From a checkpoint of a small image captioner.
Data: trained on made-up ball-and-stick molecule models, 48750 training examples, 13.3 epochs.
Rows from block 5 of the text decoder of a small image captioner, named by matrix and row number. Rows with one number belong to one neuron. Each number is 128 + 32 x the weight over its row's rms, rounded and kept within 0 to 255. All counts start at 0. Numbers have three digits each. After the name is the row's rms in percent of the matrix's.
After each neuron's rows are labels from the 100 texts, of 14976, where the neuron reaches its highest value: "fires on" is the input token at the peak. Only what is clearly more common there than usual is listed. The data: made-up ball-and-stick molecule models.
# fc1: MLP up (decoder.blocks.5.mlp.fc1.weight, 1024x256), inputs 172-255
# fc2: MLP down (decoder.blocks.5.mlp.fc2.weight, 256x1024, transposed), outputs 172-255

fc1.622 136:137020171155141101192095083154093183145089099160173122127146112157112096098088121104121122158095142221145131133138191139148128141125112162125107135123110072139073159158091146122130189090149116134084120121171138135124105102078107147170122102129140140081
fc2.622 126:058097125174133115093111134159118076226105133154085107175131100105128145078083158141099163141150109123104107137136127139122217089101129144118117146136112117105141155154067113147086080116140152088088092111169138129107183103129115065145131123091117131149
fires on: "l"

fc1.192 063:176099094148166080174125123123161183120202208113134119105137123145096098173181115132144122152171126155135133099131132100150178192175176121157151079130161141087079149113123078154100115158129092180129120110093134165067099105088135134146080147119108121193
fc2.192 068:104072131095137153112122161112128147053148159102089161060131090056130166074118156123152176163108113115145135161150137140128118087137109085113130177118109091184116074062194139104196110123140078197127059109131104189149145153126151110132134120122114129112
fires on: "e"

fc1.31 100:130145127097147078127139077124117134137105114117129068181175082158126160050139145108176161124124177120121092095127205146080140113127106184103126064132185113124139138126066145130062151133135083174132141141087114152089144076126120111248155110151159154153
fc2.31 090:164065131158133181104126164127113170137141098165178138106117126163123127178125139080111105138108123128115183130153044095116136121110138087135135216121106104115148076127185180113174128122140163119113073093160122144215099152124119143070118109084128133165
fires on: "s"

fc1.380 051:168116101143141072062092074243145095157112134143141131141171150159113129103120108140152117147103142102112093135138180112137169156088127131086154148126118150098152130130139096114112097169099153127157155154081059111101158115193127125126161183146125123150
fc2.380 056:136112126150131153203138115082139215102108124165114135106132162110128146168148117092118091132117082130139175127168100043092130082120126147163164110084075192210135123165121222132159140126121109102093137101150076103098151116121080123148135130040118122070
fires on: "s"

fc1.464 060:162166095153172118140126063170154144130150070112152113120107092146091082126167192156137168142109161164121105159084161109124139145121084114093176090128116130102134130099116126146059123154144101073108161151150124095129072127091160132158141176126157113127
fc2.464 066:064134125091135157128127218110137153106118142137100130148118138065133148141106072151145125144108118105131165134144117095151091116131150127151112167117142133155120138158107134114178089133119153234188145130123104127137164125135096031146132087112163105144
fires on: "e"

fc1.37 186:146150108123136066121132116165157070200115151152146183155156137137100137091088151129172102112115068123130083118143127136108127146132129035163120087152183129150119157132106061136058141095156156154167131164096131097056117096155101086141138150108141097162
fc2.37 175:166053125090124133083141164198145130160141116115049103137125129183127159174090123114140072118110110127112018124130153160122123118128094139140132055153104191152140123116146146118122117122127112076152162147094113187068117102135077116160127143112114119129
fires on: "s"; "i"

fc1.349 093:087129119143059162178140107139097152157047144092131091154148123125127180134153138167101093094134176090156157131172148111127159119124071126129087050144113123103110126116092207116165134120109106097117134118105126186131086139161156149084121140117130111105
fc2.349 090:109071128141126084110127067128114122114127143191073133110132106142144104179103116202105115119107155126173216116120105188110068166174126152117123081098092169174132114178179117127099101130121054095127142161159140165134160122128120091226126130137093123098
fires on: "a"

fc1.22 101:114118141116155165175127138098082160140068136145073105112123121166082124134099100158163196134123139127147150102146130105131110181137077022139126068109143140151143081189156164205157098165164098123116106129079082124209086121133134076123161131140149087042
fc2.22 107:138109123139126078085124147119131147153132122078214133101121125097127112123137162172117081140124152125139181137161084153145106126142085182108138134195101181133127062161136132143116138129132113070168115165154137158150188076132106133159130143103044115164
fires on: "l"

fc1.679 059:184052111143138154191163081104196127181117114134141075136098142168120128129081144096124115161139120175136179144130142150182114172111159057097087156061128062087101168209199144144125134096082100153106069114117101171120185114132145146160109128140163141116
fc2.679 073:112148130065127123071113105129120156111120143117079133122135127062132142156141131125117129106127173113128019124146129174079162104129068138191135099164132154170133144085029105136131120135153169124163144106092157086119075166120090098121133110085106130097
fires on: "l"

fc1.87 085:118161089178131116175091137137015150126142151085191119156135140113122144169123175122132105153097135153124151148135130066113143123127176076159103159117077134161123164173146143183120107131113128055150120126139098137093155099101140159109123155085130169129
fc2.87 084:181130126049130158102136121112151181134123122155093129099134123151133130100089116105129103128128069109105123130149154155158079141129102097130145092188135111094144130035104110121174163133122127161131151077087122128149097155131086083093134116183144121107
fires on: "s"

fc1.655 179:098090150106144123118137132115151119143109132121148134116108162099195120134144093150110149166184132255155097116123132142096120125166128131123100105146137095131148135127131148143114132213108130147128183128106159094124098156131147113110168134096134151138
fc2.655 168:085084128119127180165129106201135143172131122108079138134128053248137148143070132085118133142147143128127125133126123107122119159140194172116134046118057170114137154088117176135130107128116100115135156155174103203133109133124166197153127118122096113126
fires on: "e"

fc1.234 080:104138091092130099187120181097134147140102179101084193176109085127114116121141145077198115143148147101150190103078124109126186174103111130116135106103134135128098155158178119118131169133130129071096071146180142087107144125126127133143152116092108120101
fc2.234 087:189177125157125183104142069158140132101134108149157113083130140139124187103107117085113087126131127133136056141104152184175061095133166158117166131160135130144132136078124112121154122125119100214198230075117163149170123111126143101126121130145143130176
fires on: "a"

fc1.400 063:139102136196147134127116137169137125138155130177145137085100140097106149194102127148085116144137098138118112156168156104138151091083156130129112133137131131132155121148156136135115074178110142158116142107122090098111145099140107115090093111157155110111
fc2.400 063:105157129034123159133129176110126161149114124140150154124118177195127159094138117093125120121134117139143131107109127125111155193112091127147137068070152142129131081134059120134126150123134113062146062145133072140166156107119188186138131129086105155084
fires on: "l"

fc1.157 130:110085133110152136152186019156130123071107100098099098138086123104167089128145117121082155184150100087127163124081144146123152133164088130076106130111207145116186111161116110127089143062192105092103154098096101128121157116085135100209161138120153121088
fc2.157 120:141149129207125157128117127174134083172129104166107111186125166136121157081118131137117072127094140106122105150148163126137147117122189119102117201072069093140124145106095140140099087140110186156137098112153149113128123138125109120088129133110146123126
fires on: "l"